config = dict(
    image_size=64,
    text_encoder_norm='rmsnorm',
    text_encoder_bias='none',
    text_encoder_qk_norm=False,
    beta1=0.9,
)
Rows from block 2 of the image encoder, named by matrix and row number. Each number is 500 + 25 x the weight over its row's rms, rounded and kept within 0 to 999. All counts start at 0. Numbers have three digits each. After the name is the row's rms in percent of the matrix's.
# convs2: project pointwise conv (encoder.blocks.2.convs.2.weight, 96x384x1x1), inputs 275-329
convs2.0 104:500500588500500500500500542463514500373500500462500500500500509500500500484500500500537500446500500500500500500559500445500500500500500500500500500544500500500500530
convs2.1 113:500500500500527500500500500500500500500500500500500500500533500500461472500500500530562500500500500500563500562500500500500500500500500499500500500500500469549500500
convs2.2 115:500500500500500500479500472500500500500500500500500531561500500500500500500491500500466483500500500500500500500568429513500463500500500500500463500500416500500501500
convs2.3 103:500500500500500500500500500500500500500500500500461500569500500500476500500500500500488500500500500460500478500536500500500500500500500500535542460500464500500500473
convs2.4 114:460500500462500500500500500500500500500500500533500500444500549500500500500500500500500500537557500500500500551500500500500529500500558500526500500561566500541500500
convs2.5 081:500500500500500500500500524524500548516500500500500500465500593531500500500500500500404500500500500500500500500500500500500500500500500500540533500500500500527500565
convs2.6 108:500500500500500500548500557500469500500520500531481500500500542544500500500500500500500500437541500500508500566481463500500500500500500489500526500500578500553500500
convs2.7 098:558500500500535500500500500500500500500544500500514553500500500511529537522500534500500500500500500535500500500477466500500500500500500500500500500500500462500500500
convs2.8 096:483500478500500500500500458500500500533500500464500500559500500500474500552458490500500500500500500442500500500500536500500500500500500500500500475500466500500574461
convs2.9 106:443500477500500485500500543500531500467500510500500500402450555500500500500500500500565500500500500500500500500500524500514500444500500500500467500500567468500500554
convs2.10 093:500500500488500500500500500537500500500547500477500500494500466500500500500500500500515529500500500500500500500500500500500500535500500500500500500500563500500500500
convs2.11 080:478500500500500500548500500500500500500500500519500500500500580543500500500500480500500500457500500500500500545500512500500500500500500500500508455500449500553543515
convs2.12 109:500500500500529500500500500529500507543500500500500500544500500500500500500500500500428500532500522525500500500500460500500500500500501500534525484500520493484500457
convs2.13 094:443500500500500500522500500500532500500500500500500500500500566532500500500500450500531500500500500434500517585525535500500500500500500500522500458500500500553500500
convs2.14 122:500460500500500500500500489500500475500500500500500500500500500500455465548500500500577500500500472500500405499500458459500500480500500471482418452500470500500500469
convs2.15 100:475500567500539500500500500536500500500500500500500524525500500500480513500414500500500500500518500500500500500500500500436500500500516500534591489535544500500500500
convs2.16 098:500500500500500500500500500500500500500500500500559502500500500500500500500500421500537500500500500500500500547500569500500500500500500537500500500461431518500500500
convs2.17 100:500472500500500500500500500500500500500500500476479500430500500521500500500500500500600469436455500500500500500500545500500500500500489500500471500500500500500500549
convs2.18 102:500500584500500500500500500462500500531500500515500500500500500500500500500500500500500500586500500500500500500500462500462500500500500500555500470500551500535500465
convs2.19 090:500500500500500500500516500477544500500500517500498500500488529500426500500528500500500500561500500430398500500449578525500500460500500518500500500468447500500500500
convs2.20 097:456500500500500500432500556500542500500477500500500500467450566500500500500515500500500500565500500500405500477500500500500500500483500509500500500500500500500500500
convs2.21 109:500500500500500500479500500500500500500500500478522500500500482500524500500500500482469500500500525538501500471513500500500500480500500513500500536528500500455500539
convs2.22 097:500500500500500500500500500500500500500500500528500500392500500500500500500500500500551500500500500500483500500500500500458500500500478500475500500500500500500500500
convs2.23 092:469500492500500500500500533500500536549500500500500539500500500553500537500500500570500500500500500500500500500500500500540482500500500500527500500500500500500500541
convs2.24 096:500500500485500500544500565483500500508500500500500500500500500500500575500447500500500500500480500500500500558501500500500500500500472500500500500466538500500500500
convs2.25 089:537500500500500508455500500500500500500518500500537547561500500500500500500475550500500500500500500548500500500442500500500500500461500500453573560500500500500500500
convs2.26 098:421500500500473484500500500546500500500466500474450500519500524514441500540500500500570500500500497500446500485500583453500500500500500500500500465500491500500534500
convs2.27 115:519500500500500500500500500506491436507518482500500500538500398462500534519500529500534500500500500537467459500478500518500500500470450500453500532473464500447531448
convs2.28 097:500500445500500500500507497477500488500500500500529500500500500500519500569500533500584500371500500552500500500453500500500500531500500500500414500489500500500500500
convs2.29 095:500500500534467500500500463500500532500500500500500500534500500500500500500500457500500500500465500500500500500569500500500500512500500500500461500500414500500500500
convs2.30 114:538500500484500500467500500524500500500478500500469463592500475500500500500500517500500519500449460500465500461500500500500531467500500500477500528452500532464500500
convs2.31 102:500500500500500511500500500500447500500500500500500500528500537500500500500500500500500500500588500500587500500500500500500513500500537478500460500503572500563500544
convs2.32 095:500500500500500500478500500500500500452500500500550500500500405510500500500500500500500500500500500500500500440500500503500500500500500500500477545500500500476500500
convs2.33 107:500500500500500500500500500500500500500537500500450488500512500500500500500500500502500500513500500461500500500500442476500500500500500497500500466461527500500500429
convs2.34 100:500500500500474500500534500590500500556500500500500500536500500500500500500474500500547500500500500500500500506500579488500500500500480500500500500456500500500545500
convs2.35 091:500500500500500500500500500500500500500500551473562520478500500476538506540500500500500500500500500549500500466528538500500500500500500501500500522473450500456500551
convs2.36 101:500500500500500532472500462500500500526500500473532500500500500500500543553500535500500500460500500559500500500500500500500455500494500500450500539500429500462500500
convs2.37 118:424513500538500500497541500500536500482500500456500500500500500500462500500500479500555499500483500459500500500500525500552569500468500500500500500500500500500500500
convs2.38 089:432500500546500500500500500446500500500540500525461500500500500534500500500500433500500500440500500451500500500500500500547500500500500500500500452530561500500500452
convs2.39 076:500500500500500500500500500548500515520500558500513500500500531442461500500500500500471500500500500500500418500500500500500500500500500500500527500500500536579500500
convs2.40 109:500500500500500512500500448500500500500500500500566500500500538500531483543500500500457453500500500523540500528500500500500461546511500500500500500500439500533500500
convs2.41 106:500500569500500500500483500500500500500500500500462500500500500500500500500500500477424500500500500526508500500500416500500513500500534500500531472548500500533500500
convs2.42 096:500500581500500500500500514563500500500500500500500500500500500500500500500500500500500517500500500500500500500500450500480500500500500473544520452500556500559500500
convs2.43 119:500500540536527540500500500500500523500545500500500500518547481545468500529500500500500528500500500500500500500500436500496439500500500488500500453500484460500546500
convs2.44 101:500540500500500500548483547450453522500528500541502500500462500500500500500516500500500551500563541500578500500500436500528500500500500471552500560500558500500500530
convs2.45 097:500557500500500500500500480500500500500500500500462500500500500500478500500523502500567500500500500500500500500500500483500500500500475500500524500448500500500541467
convs2.46 120:500500500500500479500550500500500500500500465500469500500575500500500500500500539500500499544500455471500469451500500500500500500500461500500479500500577500500500500
convs2.47 095:500500500500500500500500500500500500500500500500473500500500532553500500481500477500458500500500500470500500569536508500500500433500500500533500442560500500559500500
convs2.48 119:551500500500536500500436500500479500487500500623500500470560500525526500500500537500500500469556500597500500500501438484500500500500534499527500500500542500500500500
convs2.49 083:500461500500500514500500500500500500500500500448500500552500482500500500500500517500500500500500500500500500500500500500500500500440500500500561500500530530523500500
convs2.50 099:500500500500500500500500500484457500500500500500533500470500488500512500500500500500481500500500500500500500435500500500500500500500500500500442540500500500484500537
convs2.51 104:460500500472500500510500513500500500451500500500500500518500527500460500500500463500528500500516473449500500558539540500500500500500500500500526471536572496569508500
convs2.52 083:549500500500500500500500500500474500500526500500500591567571410500500500559500536500440500500500500500524500500477500500500500500500500500500500500500500528504500500
convs2.53 100:500500500500500500443500503500500500500500500463485500500500460500500544500500556500553500561500500439451500478500588525520500453500470500500500500500543500500500477
convs2.54 100:500518500500500500536475500545471500532500500544474500446550533547500500500500500500500500500500549500500500577500500499500516500500529500500519500500500500547500484
convs2.55 095:500500500500500500500500500500500500500514500500473500530500500500500500500500554500544500500500557500438500500500420500500500500474500465500500500500500500518500434
convs2.56 095:500500500500500500434500500500538500500500500439500500500463462500539500556506552500516500500500500500500500497500500500500500500500500500500500500500523500470500462
convs2.57 092:439500500500500475500500500500566551500457500500500500500500552500500456500500472500592439500500479500500500500500500438500500500516500500500419500500552500500500500
convs2.58 095:549500551500500500511500500500445500500500500536487500565500500453445500500500427500500500500500500500500500500500500500500500472500514500500619500500500500500500500
convs2.59 084:500500500466500509500500585500464534500500533500500500500500500500500554500500500500402500500500500500500500500500500500447500500500500500528500500500500552500436544
convs2.60 104:500500500500500500500500500539500458500500462500500500500500500465543500500454500495500500580500500500500500419500500500471500500500480500429481531472469551435500500
convs2.61 112:479500460500462469444500486500543500500500500494527500407421500443500447500500500500584464500500500500500500462500500500500500500500500500462483510500464500474500500
convs2.62 103:552500500500500500551500500500450466523500500500500500480500450500500550500500500500500500500500500500500500500500500500500500469500452500458500539453452547451500526
convs2.63 090:500500500439500500500500500500500500518500500456500500585500500500500500500500520539500500544500500462500500500522511544500500500500500559500488500500500530500500500
convs2.64 102:516500524500500500531500500500500512500533500500429485568500499500466500538546500500442500518500500448515500500500438500500500460500473500539500452444545524517531474
convs2.65 090:500500500500500457500500500423500500464500444513500500441500500500500500500500524500592500500500500500500500421454500448500500500500500500500429500500500500472536500
convs2.66 091:452500495500500500500500500467500500500500500485500500500500595594500500500532485500500500500524500500500500583531542500502500500500500500543544500571500500585500527
convs2.67 083:528500472462500500500500456468500500500500500500500500579500500500500500500464500500500500522500500500500500500440542500500500500500500500500500500440464500500500500
convs2.68 092:500500571500500500500502500500500500500500500434500500495500500500500500500463553500500500569500500500500454459586500529507524403500500486500556575500500500500500500
convs2.69 086:500537500500479500500500500502500500500500500500474495500500530500456500500500494470500500500500500452500500500500500500535500500500500479500571500511500500500500500
convs2.70 096:500504496500500500500500500500500527500500500500500454500500561500484465500500500500540500526479481420500500558500496500500530500489488500500447472500449519500500500
convs2.71 098:500500447500500500500500500500500500500500500500542500467500500549513500500500500521500500500483500521500536500469500500500500500500500500500500500500500503500500537
convs2.72 113:500506500500488500455500500500472500500500500489500500490500500500543500541500500500500453500479500500449500500500565500500488500500500500455523500437500500425500500
convs2.73 110:517500500500500500560500500500467500500555500516448503500500500519477500500512466500500538500540577494500480546500475541500515500500500500541530500500553500525500500
convs2.74 096:500500500500500500500466500500500500450500546500500531500500500500434500500500500500500500500500500500500500500500500535500500500500534500500500462500437525500500458
convs2.75 105:500500500500500485500505500514544500500500500500553500500513500500500461500500500526569500500527500550500500500480500500518500500500500500500441537500500500500500500
convs2.76 091:500500500500500500500500500462500495467518500492500500426500500500500549499500500500570468451500461500448500500433573500500500500500500500467500484500500500500500500
convs2.77 098:469527524500500500538500526543500500500500500500500500500500500500441500500500500500500500500515533514500553500500497458500500500500500483500573467530476500500500500
convs2.78 105:500500500500477500500500471500462475445474500500531500500477469500500500500500500500536500500469500500500500437500566543500500500500500500500500528500401500475500527
convs2.79 092:500500468500500485451500500439500500473500500500500490412500500500500500500500500500582491458470500500479500500500541500500500500500482500479440500437531441475500500
convs2.80 102:489527500500500500500500500412551500470486500500500500500500500500500500500500500500486500500500500500500424500500500500500500500500500500500409500500533500500500456
convs2.81 107:547427500500500500437457500500500500500500500471500544540500501500540500500472546500461500500500500500449500448500500500500500457500500500500500500558500500500500500
convs2.82 094:555500500500500500500500500500477500538500500500500550500500396500540500500500504500500500554500500547500480500500500522449500500500500500492500502500472500500500500
convs2.83 088:437500500500500500500500500500500500500500500500500500500500554500466500500500500500590500415500500533500500500500500500500555500500497500500500474500530500470518455
convs2.84 101:528501473500500493526500447453500500558539453520500538500547450500500448500500524500542500544500500500519500500500477500500500500500465500500500511527500500500500500
convs2.85 082:500500446438500500500500500500500500500500500519521500500500500500500500500500550500599500500500500500500500500500581500548500500500500500500500581500416500500500500
convs2.86 097:500500500500451486500531450454500518500500490500500500574500500458500500486500496500500500528487500481500475500500500534500500500500490506500472500500452546500500500
convs2.87 095:486500500500500500500500500500500500500467480531500500500500542500500471500500500500500500515475524453500500500500500500500500470500500566500500437500451500500500500
convs2.88 075:500463500500500500500500500562500500551500500500500500500500563539500500500500500500500500500500500500500500500453500500500500500500500500500523500525558500500500500
convs2.89 107:500500554500500531526500500500500526500500500524500500457500500500500500445500476500453500500533500500500460557500461500500500500500500500568581469552540500512500478
convs2.90 129:525500500500500500500515515526500500500549500511500500539530454447468553500500500500500500500460500500432500500430517500500529500500500500469533500439500500500500457
convs2.91 102:484500560500500500500500500500500500508500499516500543500500500500500500440500500500435500500500500500500500500500500500500500500500500500500581454553500500500460500
convs2.92 106:500500498500500500500506500557500500500500476463500500392532500500472500500471500454462500500500545500549500535500453548442500500500463470500514500500512500522447500
convs2.93 099:500483500500524500500500500477500500500500500500500500458500500526500500477500469500413500500500500475500500558500500524500500500500500500535500500533500466545444500
convs2.94 103:533500500500500500466500526500500500500500500500500500500500437500500500500462522500440500500500500500500500500500500500500470500500500500450500500500500500500480500
convs2.95 106:500500500498500490500536456441500500500500500500500533458500500500500500500500500500501500500500500544500410500441500500500500500500500500500529500500527500500500500